config.toml
model = "masked image model"
dataset = "analogue clock faces"
train_examples = 195000
image_size = 40
crop_scale_min = 0.8
horizontal_flip = false
method = "mae"
mask_ratio = 0.5
loss = "mse"
encoder_arch = "vit"
encoder_norm = "layernorm"
encoder_norm_position = "pre"
encoder_activation = "star_relu"
encoder_mlp_ratio = 6
encoder_head_dim = 64
encoder_fused_qkv = false
encoder_bias = "all"
encoder_qk_norm = false
encoder_parallel_block = false
encoder_inner_norm = false
encoder_drop_path = 0.05
encoder_patch_size = [4, 4]
encoder_layers = 12
encoder_width = 192
encoder_positions = "sincos"
decoder_width = 128
norm_pix_loss = false
decoder_layers = 6
init = "torch_default"
residual_init = "none"
optimizer = "adamw"
lr = 0.0019
beta1 = 0.95
beta2 = 0.95
eps = 1e-10
grad_clip = 0.5
ema_decay = 0.99
steps = 11400
batch_size = 384
epochs = 22.4
lr_schedule = "cosine"
final_lr_fraction = 0.01
warmup_steps = 2280
weight_decay = 0.06
Rows from block 7 of the encoder of a small masked image model, named by matrix and row number. Rows with one number belong to one neuron. Each number is 128 + 24 x the weight over its row's rms, rounded and kept within 0 to 255. All counts start at 0. Numbers have three digits each.
Before each neuron's rows are labels from the 100 images, of 14848, where the neuron reaches its highest value: "responds to" is what is common among them. Only what is clearly more common there than usual is listed. The data: analogue clock faces. In brackets: how many of the 100.
# fc1: MLP up (encoder.blocks.7.mlp.fc1.weight, 1152x192), inputs 0-95
# fc2: MLP down (encoder.blocks.7.mlp.fc2.weight, 192x1152, transposed), outputs 0-95

responds to: minute hand past 11 (35); minutes: 55 to 59 (35); minute hand past 3 (26); minutes: 15 to 19 (26)
fc1.301:147128119143140139127127114096127128093112134097084109122093123130137176130117112119143107112182163088152112131131120127122113097119168127138140145110125143153132169168111126177125124137131102189103123075177114128150129135087125108131124211121135102169100083128120143111106113152132141096
fc2.301:122119110141131142127172159110143128055178151094101105126130164114156149159114115144121122135142120125083112142158142133126093113168137130173094124159128087106119122177118117113149123092115135137129105131142141128114099125099123117143075109113159118133099138102103127119127126143135109092

responds to: minute hand past 11 (25); minutes: 55 to 59 (25)
fc1.495:126112141097106150122147125093128140139127150125094132143116102121114121101177086097102155077140158126150141141121161114126116120163147100137126089134124137122102136119115136124159137122145115160096077100110087108210147165179104112088098161116145124131132108145147148115158114124140130140
fc2.495:108138133139117114141112138141138150110140113101095138116135143144177117165109151143085109158152138140112100146115132077106139159128132179137151133122146164128123131105126151103150128140141127048108119151129122133106121136181144117165172108146116105135098138118131091173122127097127089147

responds to: ticks (55)
fc1.4:101114147162110148182151144122112110155118116147085121103126126159107147113158091139146145104166123125122100111111152175125123152137140129121153160155126124116117161130155134111164098143154109154133085141096127145122079096107135133101063117169126129120144112105117153075060114154142111139
fc2.4:141157134133111133115161123118113129163138134116181167160106148134125114112115115108132118150126117120129171112131140112174133134098112132108073069079128119095120119166084149134118135115130178127119142167134124118107141128148070146115130164118132165131118125112125119153146144090136128149

responds to: minute hand past 6 (36); minutes: 30 to 34 (36); hour 6 (32)
fc1.268:126114098109095153135131136135110127130146139119128080149179092146160113109160125110140180085152136147124119142136118127101167135122149097153121104127111101097072114098124066095161115156077135145117150134139142096194127147151139073134114184154151112138104126137097102121166093146120144110
fc2.268:150099112124123142171161122103155110106136120128095156110079100111151139103130126114121173139129134104139081133133117143128110098126126146131104152112121142117151109154121124131134140126131119135044144133190137149137104152100136145137117116125194144109109100128146094122104130108134150129

responds to: four ticks (85)
fc1.766:123138142132137164084156094130104147094083154084122133127146148161077156119133107136125094118163136139136143084146132131128134096106151105118149094104145124096120120155105140145127127115124111149145147156118165134151129115124168095132152165102143114105125076128118118138168139200125119123
fc2.766:100117071100131136102138111153133145121116103142108100179135155131107096107115150158146099180106179087169160104121116144139138105125148126115115106196142092137146112074130128125180133104107123169138108140145111119125125140120091089079157107105118103135154114084160130116166136111107065127

responds to: minute hand past 8 (37); minutes: 40 to 44 (37)
fc1.204:132126140152112137122152139119136129088134132082126114121132111123109101143136115119111110125126152122139127127161116155112122142117159075128134088126122135142142175154103147159121112118109146147151139149086111163195092138103167116101129093116123133137162112139114147090089102146111120152
fc2.204:125123169159138127131176146162138134129136114165138144137122098153139180155134121108140110146143120131116122141164121160143098133126145114166100127140118119101145077100135119101132088117155141083129130148063135127104103148134134110132112073123081173091147158119129159154125142100107158185

responds to: minute hand past 2 (39); minutes: 10 to 14 (39)
fc1.618:144145144119146125077144152159138126127112139147115146117127129154127155121119117087143136110114141117131146147109086123092150161124129137145108083084129171128124127115093122120147132148106145138092146152109163124153092118142100147139174142162147131148127048122119087159103115126139140178
fc2.618:123100112126157120126121111132105145129099130131130196110097137115142157120141106095139137115147143069108144154104132088101129128132113143108141136104139116150107060154136108155141145104111118151149142097099124144118127139134127139107153149150158175126135190140125079107134137108149130113

responds to: square case (91)
fc1.49:112124151115103123106146134101122125095125153108088065166100108128127200130144130143127102109100163121074130111152136152164133150134134087136119135126131139106119141116119129101126154142139099122080112108159111078124097087087089133165117123162151108139148147168134117156121130122152121144
fc2.49:116161120140125121131128131153143101125118131102115140113109141125120155112134131080111132167139103140125174105131142157158103130130092117115159164100118105132151117136096117157148143126112146126130139181110115095068140132123099177122102091114179144130148149121149117092212132139154129114

responds to: hour 11 (31); hour 6 (26)
fc1.620:121141125134139149131122140141094085143150147088129096147147157165126118147122125116133064158133119112126127147111147160134120121118183123130128148138102101145114128120132119122172115121138121167121120132145144140173132137092088168119122143085148121156120107064121135142169127171118101124
fc2.620:092153127113117139111120099120111162114165079095132066161108129126106158101150123143109132147120172150174124112133119121116127095101102115134135162097111137137121123129116133130091136139114120120114122150100179100086143113116164130132135120126101162139115179154098154143159121112125147109

responds to: numerals (96); dark face (69)
fc1.53:148127175148141128134111109102084138160082160115085107111110129142127122149153067148118151130150165132128123109095132109147123106085152141134131090133128128143116132160123118117133107123114132120154114083133115126178103121143152126141122145169139171129156118113124118128122127124103151181
fc2.53:141149109122135122180121132143110134100134073114134104135131140124058110087155152107124115133150131120151152104134124143152107126086104135137111099128125079142114127144132140078110119108108106114120122141146138087126139159152114193130110134135189164129143115126119148102102130183106123164

responds to: four ticks (51)
fc1.41:068113129159130110157127107163123106104095136124132141107129156146130128148173134157148149121137139134158141159080114086103117150125099155155175118127096139143118128092132122074165102117128097127177153155086157109145097163098187113115093095191142181162083167132147139104127098131158156097
fc2.41:129169091147129133189143135135126124143138084109115143107087136125157146162091143120107138110139122131091116168115148121144126138091130154120124122113119099129110138084113142079126120138145130085127158140147141137094110170158112152118169125123108144120130109114096150074128120149146126092

responds to: square case (72)
fc1.81:146091070151112126127160140137137149121114098183159132104126150103145111139128141154149079090165170144111098152147145116177127121100136133094141104137140139129105116131127147149150127151106133111135155114136096172161125161118073125133120174158129145112120147112128121142090131176145133111
fc2.81:114157175116122119148125131138093153091141129083136102140120112138119126129100143143136149165135124128187093120166109145120151118141141112178143083147123142127150104144125138075079103144117138086145116161151100164135102155128145131123118088141165176158128161133158096116115115078113105116

responds to: square case (100); dark face (83)
fc1.611:144143111109124127112178163143106167156150130137090112137124135166108118111120127140134172150118146109122156142129120157120104068146201116137131142138116136135086086150111096089141118149129173164155126127146119134137128146120097155118163121110147158130121120127065100144136117144107101133
fc2.611:147128135097124124078133139074148147125127111138163119121103130103135105074131119168130123153121155149129126169117169123116103159118114054133172128132115131138140097115146110110112146134153117143151134114103114131134122142140090170146078058109104146125146148146146122091156137162155103117

responds to: numerals (53); minute hand past 2 (49); minutes: 10 to 14 (49)
fc1.90:119137130122129162080176139119145153113154131138101164120181125157148143099123107131161143126157149146126118136142148131133154140132112132143123109115122096103078108150119090130162110199062155162130154110102136106187131125137138167135166126130141130122122096116083107109115104155138141161
fc2.90:170125113088137131147116120132113134124100165174145099142102106125098149116123175165097090120114124157100116129115113087110130135145054140121100129126119123140179156130135122132119138089129119085157130111130145116080135107141139142145141079088109105106163199154159111146160132119139154132

responds to: numerals (62)
fc1.246:137110122132131132080152165163117156149123168153136146132157096126123146115139084123137141107133153120129149108149141113136151143155146149103133135125172139113113129174096141139140108152133135107116092115119095158131151160127151131120123128150147105112156112074167140152138125127098115144
fc2.246:153134141111121143178155147128127135138106102117132117137159156115147145116146100090136110147109116123191134127112144121123074129130108151125091148146138170131160151151113143137133145130083133118131126125152138123082120162122073140109119084109116140109149094145126082085098137104139131150

responds to: minute hand past 8 (42); minutes: 40 to 44 (42)
fc1.223:048121101187139125132140147159118148100153087099124080143124133125153149126122096154150116150139149127122151118092121162148127177100121125128173120117102124111116124164136117076114117089149126130129143165134143159163103127073105113133116160151143136137128137105143143133058155131145101114
fc2.223:124136136148128126146114110099089104113142135126169140124152154129153144160094171167091136105144111184105099129095160102125129139164152115151099135139125090117109099098136145134139082145172134142156169151111197118119099150143143093124126102141154116083111130127116140120125129081142164111

responds to: minute hand past 8 (32); minutes: 40 to 44 (32)
fc1.278:109140119140104124125118112138128111181137119143117076147183109176122198130160111099122132139100174179132114142115117152135151149132144074101127133150114113113075138118123107097146095134136136110112084125097151095149108101160102133136120148145141102128118142122139093156135139144149142107
fc2.278:180162151133118122117128101125121120125112164148157154078094120114113111113101147108133148124115101085138104138137125105127121141152137168180108096148135122104150169133157138121159094132164191193119147162114132174152102103087130138109123121139172134113136100143110147110144138130142099137

responds to: second hand (100)
fc1.645:120058134131134116093121123109126149101085127112090105105137130107116129120192102152135149113141135131130136113128129132113192116116142136166139113133119123142115125130129150111164141119131143149122152162121075125128109138104085119088115104123133159113096161162161094142090125189121148164
fc2.645:113091127146122143129131138138116124131081139141141144088127066092094136177122090160150108145114118163138122114123129093135125130122106149115113136156113093128118153157088129141116141099103131125149123130135136109139194137198140189128090068124118093127141121124111133131157120161123171114

responds to: minute hand past 7 (34); minutes: 35 to 39 (34)
fc1.576:146127166102101163123135100078107126151140159168123125144159107123114121131170109070089122095131161106174116122141146150081152092116169112131124087119113122107137119117106108137133130097152083146096124066087115111177133178166130131096112117156137131111123103144145149106172136127122154192
fc2.576:119178141133130106143106118149128136120139069103120149107127141143134067118113157148110138165112138138128094156074116101109159160134127144125119132126122145134155110068133141126114134095196092093093133133116128169144119111178148091194196114129083125143109110143140089171152126117120112173

responds to: minute hand past 2 (42); minutes: 10 to 14 (42); minute hand past 6 (27); minutes: 30 to 34 (27)
fc1.661:116139131122118153115131163149146137126147172140145130099142110159147146088112122115140145107143124139111116143118107155144158137085163117163101118109121126105112126149108069142186114184078121185096151111137157106156160104151090138152158150154139110149095105088067111129137094150106121141
fc2.661:151086132101160151139103151106121118140148176164155155100139147104107166124102125138084103155127106118113091157130122103131112119139081132122147108084127121139186128149119092158121164122137129118110142102147166114111114090117145128156151076103083128134085179132111120163131140089153184154

responds to: numerals (99)
fc1.226:132100141164119189158162128119123117113107141147093104124172143120155108115153118129131119103129160147110114135173123126157146111106116159166136108151149099144105116152071136117115140093104073120100117115138111142151130145125106130151129161115139126131133128076118142157148152146123118149
fc2.226:120167148120129147095090114111109100105155091103120096171119134103108127096129177087111120101137144134154134129172119145133110133136136103145121166106109107156130088130117158111142137131094125121099123111121180148096143114098110101138141135154087170116090178147147125149154129127112122107

responds to: square case (100)
fc1.716:165145114130119141125144132141111113156100161134106150160140121083128128130098110121113120146153146155124102140113147141144106076121172113112149133161136128133105137096131128123160145165147123148173129150111136158190107123104080150118131112080141115129147141123106163105161116157146106167
fc2.716:095152114104138107141132198102120096107160122123152123182144122120155092131156117141131138153167093171165083154090105120123132166109111102110151101050110131140110120081153118121098122128130090113124146128119131136164119157129146127116100135129116168119128131120128125113179108128113100141

responds to: dots (99)
fc1.524:133133148124108150146123136124125181151100129162104119135150117127066160111128108149127124087140148132196116143099154116126132148158124165140099127150158151134122135159111096104120121152125108098161091113102108084174134103155125147137114175165141126112150094140169125116098111171133149105
fc2.524:104133130137142140149160109149141140114112095114141168108100105142174107106100128089108157137122113131131163127113144146154132121078130133121140124085129167126140121175115140197077121110133127133040132141116121113118106128141097158137135170139109151137144156110110109109130140103119105160

responds to: minute hand past 5 (48); minutes: 25 to 29 (48)
fc1.592:145114083137086145145129146110087135133162085111098064149174127153107128152172130170131162148138122142156139146108136129109134137170172135150116156126124098074031097127138101134166094090137155149124134146157149163122087121093111107097080115150132134160136123148139091130082109150123109138
fc2.592:127148113128129126106131127181154120119137130137174126100117128126103135149071129113114055099142127149113182123142137084182117162154126103132108141166156131139133171183118182177140129132109108110045107129154123123125146134150108181180131157157150107142140154109093096168123136144130114144

responds to: square case (79)
fc1.184:114103137121144115112137129138164104116131081126114136123134134143161133114123151133127092104134133080127102167115143180125117128115154140138126134128126088152123122123121123155140101140147128124144070090157066085154133108142153126107112171184149133164132112120134123157079128131158138132
fc2.184:157143156122132119132115159133133152125132127154118113057134129140165162080123143138081142161135108070113110157102161144116147113122106158141143122148121103140126141126142140142110113104124160105171118125142091096127153168140173142104108098158123143130158129125167169105145125077087111129

responds to: hour 10 (58); numerals (52)
fc1.310:150120161170113166098139112094102109120144095116136109155121107130138155128126113144117149131108136123098168080129095157107144159145146082108132061096104121166130136096136124117105159113127140124122127069132104104166115116137182086155112107139141122139138078161145096128149117109101143158
fc2.310:133165124154127113094133128080095077129131115098128096178180121144136142106119136108107174143121108110128139112138156153121100120121147158133118105135125121122084103107158102130120125122148124117188117153123145120147134107165124078113100149156161124126097119130143185128139144117087132056

responds to: ticks (54)
fc1.562:106151130156127155083135125133110114152113096162158143150126145121135150111147094118174169125136148111173144077112133127124143117156108179121123106116099146138088125111124121102185131131108107115136133129155168127144137108073140123152125124166131121149145103155141126145120105138160099104
fc2.562:144142112126139155149117177112119101169120111165119144145124131120092113152101086112101108106154160101089076126156136109163154163153129122110143122150121144123138150116121109120197152155147207161119115114094136115155111124101118107116130143120157069120129112095149137151104147130140125127

responds to: hour 1 (26)
fc1.372:117118126148162125155133111084143168114128132128078127145119146109106124115138098178109139110113170135160136144113177109120136065123131181104128082135116131124122113129129147105140122111148123093122147106138164174107085116088123137112099121191125177113137093146104101152082163143152162176
fc2.372:126112131117131115119124135112123170091129163080138111118130129131110102118152120117089101165134127142152189088157085107145157112168112113150085139104139128135152092148089086119146146138110110116143082167127158097153140112183112133134109095127132134100100161205139119164124142143118152134

responds to: minute hand past 7 (27); minutes: 35 to 39 (27)
fc1.306:096149136108140143142104140120138112173134097129078117126089109101129123146147057166142171104132104123121094120168132134077129150105144115101159144120121120142086161103129132127109152140135153140102141105138133113111129119123129136150094096152141115139096176143105092090087129101163086153
fc2.306:147096091120114128117149127157113121133124153173119125177143150135118109112146151172117101143122138090088115135115139128138162134126150112080111141171134130132162117112136157193165140094120145141122167089119103142127149129104060155122148155105119122102143088093169110155126136127105132132

responds to: dots (58)
fc1.697:147124106177138127111119148144110115104154117152144108149169120178079131145122129091153115147112127164117117146107179138126110154077136121151145139177082121122075137116123109101166107157109123159183082136109121138172083135081121112118110207151138088116135088145135093108118107139150098099
fc2.697:155179125134127115132113146078124133124135137101112074118112119116114154098125116145094095134125127138152141133146143141109167138159116134121122112101110119136125140127124123140112124139154125111148114164135119086113146167176117146129117138130247128141131171110136142088148135147129145138

responds to: dark face (100); numerals (58); minute hand past 11 (53); minutes: 55 to 59 (53)
fc1.703:137126119182147142140138163119117110154112133074102046147094093112099127129151109122122136095129125137119135119143133169101145143148100094092115110120129144136121140103105112085147178119091172115163165171087123111136138127143131139107111084118142118109131152115106134153141144132097150170
fc2.703:125097137142147114139140174086123093105156170141142151096146132118155174148120125095118116136126087145090127147140144123134090098156086148139108160112136116091147100155106138147094137110118131125164141089088159138096094116115113133133144143087134139093081163096128159149115133126159150118

responds to: four ticks (72)
fc1.57:116168175139129150121114123114143097129139152157095134126075139132107190140143148092141121098148156136148106136137160119126118152105149137146106055072106112164119152071098117074140128112135156175170160155103136123131143137099106098086150156146144116117121134114122155108136132195136155116
fc2.57:102095107133141130135154097128124144118140087085136158141161159121146107120147142129109130132151125170134144148131165153110126138080145104119136182174144119137151061116149130137097149109121091129137110163162096145064128142135091142115146114118159103133119090156164117090147128129121109107

responds to: second hand (90)
fc1.654:099115119122139146148176191137128128076139142120102147192107122142166114142159135120114112150113134139122124160085123155140163146103165105154123099121099102142129132147082124094157110102151142144116138113146120099121128080138131121137142145145143134136065133160138122145116116101078147120
fc2.654:136150102130117121105131161161115124126154127122092136098162135109129124154101118127174138106132121137119122154124143143157118102111119146119125150117123102142140161076099143100072121134193075099143149105135157122145153133159132099153081073136169118146135162089111137158125115088121118137

responds to: dark face (100)
fc1.578:155126114138162148121132145095159127137156125140135062120131106127132152126136126133093143106130117150117145138134091143118103139138116112140151113122124123124102152126106100093102127151096150161113134140137126111192134157100123090131121160104140129098109101092080148133097169155107163125
fc2.578:143125117091122156114157151137169130143139082139170119127127143138138143096097105165092137119138089141145159122127145131128148138102123112076122133098136136134107144094117141133088150148118140088073115130147120115082107150139168095100127081154123082115119196154109110119095123111132158147

responds to: minute hand past 2 (34); minutes: 10 to 14 (34); hour 4 (33); hour 2 (26)
fc1.565:099161102137156137141127133104138204152108110134092099127140113121157173147151107091119116111125174131102124151122145165165128107085170123084145081129102073181097119135117113101108118101142128097130144121089137138160126129154142099106141110166152129105122146103131137109158153145137125148
fc2.565:107102105137105123138120128135149132170139143122158171139109108135138083151129143151159117194103085133139118165094130115125101143162096127157112138084147116127117124116140142109150120147145147131150119138141166122091136094126149111146129115086042135112138150159151120176119128080164161142

responds to: second hand (79)
fc1.13:145165097089137140132135163126123150086107185128129138130122123118121136125183106117103103145122173092184140171103119124136172123144131163143119137139120125126120129169092112144125139132178138127128115111100094121109135149122112098064141121116170152120125132131133129151108114168087126141
fc2.13:128115092121135115143077112143140140116122038148175149113156154122122105107072151132160133137124100123131082115115117133128094112144138135137161086150134138142160141089138134147130124122159149127124154130113134131094113141089118138135097104115217121156159113119170126117150122088137166155

responds to: dark face (100)
fc1.506:081136119132168120117115116144110107114117140100114148115130163116135112165116142122114139139173164146187127153115142107123169113163100122123120172157142127132124119117061130111108108172090104137154106169110095121155142178162130120108121125183142151109126096115134139115127165131117122105
fc2.506:121132143144125140141094121105123171167156086160117074150155121145109119117109100121157086121133155062085124149090155096131117175104128151116149122143127131143135094120125167143124159104169121149129127092142131161157145102110065124115152147121088132148159096138175130164118118134132091143

responds to: four ticks (100); second hand (76)
fc1.153:155107137111124139089170154115138128110137166098135143155086117104115165125181103120113102105080128090141153138131102151123138142142143127152095123096100147137122137127117084133102133147153172137134146134151141121101119123122156083112098129132136123123092152126132118171133113110133129086
fc2.153:123143135109126138095109137154123106127137110143121137116132126124117115122114173105183128143120134146090153137117124106130115138092127081130135126127102110129142113144160134136123121127127130175105158092121132194123126097117138122113128177069094150128111109107161107166181111097114107137

responds to: minute hand past 6 (27); minutes: 30 to 34 (27)
fc1.195:117126093142115111096133159125154096076127127114136137126141111154112190124139126098113127108142190160129100159114147114157111065105106155107117127117130126132130103091076084087116139134104107115141114118125165151120086139093124121121111123118130108089122136134128132132110140153167168140
fc2.195:154160141104114165120136110122125145168117148123133117110107127129173063141092111184111144145110123143118104174112140096133127128124115150151142107107115148128112150149132115151132109136149186133164178112124121105112114125143179159165126129179074138147141166131118134137136128120087147102

responds to: ticks (52)
fc1.340:126133106141128131118129167126174146110095126144095140148122136161143131122150110127131149148153177112145103152079164134141128087133152112193163144162121134159111119138118122128111096190094134131119088172113136143141162089116151131103137132106136156147168134135146110124106136131094111164
fc2.340:132111113123123128104169090115107106135140137158164138111127132115140166124114119122095083105120112152140146106139131123140145120122098130054097132094131138103116126141135150115101155080117121119154113079115118124099118167125065155096120123157070149102107109151102164146107131142168144125

responds to: minute hand past 5 (49); minutes: 25 to 29 (49)
fc1.366:155088115112115142134132150138116185136110120152112134111111114115111118122169112119113095121114116045151127148077109131093160136156145120155172104138100101136157135107100111121095105128168134087137141116118096107154137114134155065083117133148137131116150112149170141146108134151121145145
fc2.366:187109126125141137116095164166151131093125153126149157148151103131137139131094132114119129177119092115099092166113117131155111144152084103131122116135115100113160134120178119127157126145124175132141150120181082167073154129060163125091114148108112138137123142126121104120128142073125189110

responds to: minute hand past 8 (47); minutes: 40 to 44 (47); minute hand past 7 (28); minutes: 35 to 39 (28)
fc1.248:131116124124104132146143122138116170102162110061115106146101098123082163129115096143108116121148122121181120163119134182169110152115137114169142097109128124124106109164101146136141142092133158175118136127140075156180097146118160155129126117074129115115135107147096119108101127141144115153
fc2.248:095113169147109127123172103148128146129127127150106114140108114104135136179065096121127144108151155138104112144134132091130118098144140127116096163142136133143139115119159143096172131139155103107125099137132139113154119175126126104154096106151050128136146147139140098159096117051143136153

responds to: hour 11 (57); hour 12 (38)
fc1.297:143110171151123116098135119106120090111145105133081167157152138113143130155146146128146130153129112157109118104126138123124131141139147109140104080097125157112116125125122120123119121133102149118083137128148085113156172137101143095137113097122141167139123069138131156078124140121108104167
fc2.297:152101143087127138098098123136127114193126099133152121157127151110175163130103108138146110082136114135143115117139144095107110100124117111122130145162128141124122124132110088142086126151131186114135156138146144062080139126138135105161090137114188119141147160141116114112131126126123116135

responds to: four ticks (70)
fc1.382:124088133135147135107125085129129163133120132103107116147151145161119127138143139090138096142120157094181100113118133089141135121153142122152147091095108122138134156111137118146162089123155083096135109159142120124173150181151085120115154160095155129154144097119121153171142140164069131120
fc2.382:092133146111145128131138126162142108084132134127115128112112160126130095104101169123119116118117125158087124106141084167156128090124158139143134131131127138135134134139134128121088119128108132141133090128132140129138135116147187154132161132092150154151117139096113139106147130163112074095

responds to: second hand (100)
fc1.383:119079104139129148113163146135135134134117129138111125149089100094133178119128141111104142088136139124094118145136161139118146128056127145141138113138107144114095164153116128115176123109131154102098150135163117108140160122145135127076162154123134119146092159157111114136118116142101123128
fc2.383:120131100101131108126110105148128128134099129082082138131092164140143115129181144089159136180121135111142184138133104146125163155170112141158106167147137116146122118145128143097105133132153128139138139176121109100092106153126039126124091102094093175138097148143157134137154141129150130137

responds to: minute hand past 6 (56); minutes: 30 to 34 (56)
fc1.571:161101129125082099125123163127135141141109108136098105159099108086127104147154090141141157103143128102157145144098096104106163165154123113122120115174159141122122153089142108133140147155148154141132131148118083132138132128117146107127128072200144124119179127155126118149122122123119129121
fc2.571:124118149128122133129130135104156103096126159173127125110084126132105144108129107133089092098130112157117109142128107136171122127160108115093111082115124122118121127094124151152147155124131145161122138129157151159135144114109111162117141171092138115120097121084111147149139148141178135107

responds to: numerals (53)
fc1.407:118141142148141135095130106153118122151143195121136135120098138146121131128133094142148102140093130117145166137091144110140130148133175130148127101118113112133120142144131144132146091122144110144129125091096092158141154157127095117143154125189138134133134086108090136190114130140111118113
fc2.407:130098149125147142154136115135136106121101122115133091156134144112127135089100148112165104082138109121147093110141109121134146128168148102146116114091139152142125130120149129139148141122113110135150142174124093084156121104142141138111117168099214142118106120080142102102137136151125144098

responds to: minute hand past 11 (26); minutes: 55 to 59 (26)
fc1.303:130105109147095144104170130090146099084124097140143115095135098112106174111154090105114146125133156103134183137118128153146143148121099128118113087171135145132091115152111109095137146115114103140134128091113124146176085141111122118106077174089138112120152116157105141107119123112174142125
fc2.303:135114130135125130109123098120118150139140110077137125121122110137150108109061145137120150125122149138165085163092131116130124162135169133150152124117138134141112137102159134100141133129165087087073104148144086108130124131191150115177155134169130097143142086161134106140152129156123098147

responds to: minute hand past 2 (38); minutes: 10 to 14 (38); minute hand past 1 (26); minutes: 5 to 9 (26)
fc1.567:141155178146112098125145172136126119117118145128118156131106090128119165157155117113133136075136145118140102162124094161127125110107119132097145145100125156134114145143112108131129155147125131162126145104104146153124105114115137181083141123128139151154106129139104116101101115127158107144
fc2.567:148083116153134113093165115133126174100111121133116175150148141139137134160142133106126101133148107100115115179117102149156137117158093159136090144133129151109133099118117122126129126073140130097129157145143130114127139129118131140159095096129136149122117181103129110175182132083135127134

responds to: hour 11 (42); minute hand past 12 (28); minutes: 0 to 4 (28); minute hand past 11 (26)
fc1.441:113138164140135132160142093096139155150099130139129069209181135114140134101146100115111078126134183120113154122161149153155146107143178130095147082120103134164130126107084132129130153110118094077109139116125148113084140135138117093126097094112136134134107116128119094114155116141144107146
fc2.441:134117106134118126130122170117130101118144165125141127124109133143099092107091093123151110122132143117113135155111128116093153152109079136148163137124131164143120149119094165133115134123105127111168152093079109145151091092151140122104201169098095122107122155156145131150134113125187132109

responds to: square case (61)
fc1.624:128156105117158125104131133148100078119140134115141075138152102136177119145116129101119093128138163161138150127150083143142165127134129113144118111152113144121133152103136089094136118156120151132173125135123119103172143145126111095122172118165141152127132176125072168159091123133087116101
fc2.624:142111098129134115125108121124134127086159111081127139124112138138128151139115145141156150109123130145150134128112141135128116080139113134118068128095136122118120168165142099117124142090104140115099113150183103121080134144184164117098094171137179152119135123117125092103133124063119175130

responds to: second hand (93)
fc1.97:121143147093122119102156107090131115101077141129121143159130140092141171124170120089110126146097159119107116122137098115088145126173118085158133112135132131157129142134119120162121146178146150129126106111098118121142071109068104082118069150125152185118127138131127082149119107132112148085
fc2.97:092122112135139104125096104142119131150111137164161179098136168148119082132138171133171093133131140137148128102123114057090173136144143158145109124121136120129121118092177137158162126146157101153099096152126154120103105108143106152132158140126127123113147112103130086118148122100149119124

responds to: minute hand past 11 (34); minutes: 55 to 59 (34); hour 12 (30)
fc1.19:138113133138115147125124161139133138085149129132120128135202145102125144100129125132181153142111178112132146130101129143108111099113147137173165110131123122121126126176134115112098115153067139155123160101158155143136143124087148107117083132124141157162139080065145099137140120138103105112
fc2.19:176138151103110140146122124162114170167126136174150112161140138112138101098113141132100120161109129096137145131118101092103124153155095092116072147153126115131182108131117143151118140129140131101090141127136120128075129123100152112129120094129114150108083137174193135110149114115091125129

responds to: dark face (100); hour 11 (32); minute hand past 10 (28); minutes: 50 to 54 (28)
fc1.338:129133122130140133094150141133084123156097156087122138157146128137107120174124152094153164106163111147108105112149125087103164119120133130140125145135128150118092150103064120127097110193074166144098171147129149105124131134105152128144117139123139115153157093073114094131112151117122084124
fc2.338:144108112126140105114125115101125144124113092102112134147128134119119106133133122154124064182138173108166095116100111091139134126172133124145098096134139152129132065130141140121108152119164123112137121111179108147142109159134164091134110172115110156110144099133164107161141153111134134156

responds to: hour 8 (71)
fc1.231:090112183116116138106129113098094091119137139109127137131117126163129169159157105133065140133131174145139148129124099139120155166097140109146145114105101121115135122113118102113145109096149155167113120111070104107142159118138127102144142117137133091110126127157159106128167102136110157144
fc2.231:136162144108133113133164129146110132153118118140194139142160123114113124128133130142109126160148086163125162120149143139124100102114114169138105125128130110163135148116171139124115131136110118121093126150133168130094121109166162141124098104128020099133128162129116132151135156080128090119

responds to: four ticks (100)
fc1.73:109124155133152131131133114117128142128133121077123115111070120147116176147164119156126133125095132130156163162101122145140095144100133133140106106095089132137124143110120134058105113123131156150154138142082096119129118141131105078124161173161148145133096160141151163101112145132143129085
fc2.73:121086100111133143145144123083123139106156088088115109136137159139160105129135162086123097132134087178121137137123135135137113175158141116137157130109127115133137089112142114171100133107108117105133105152156111130117137115148091141172150126067181131131077080147139118052148126130140140108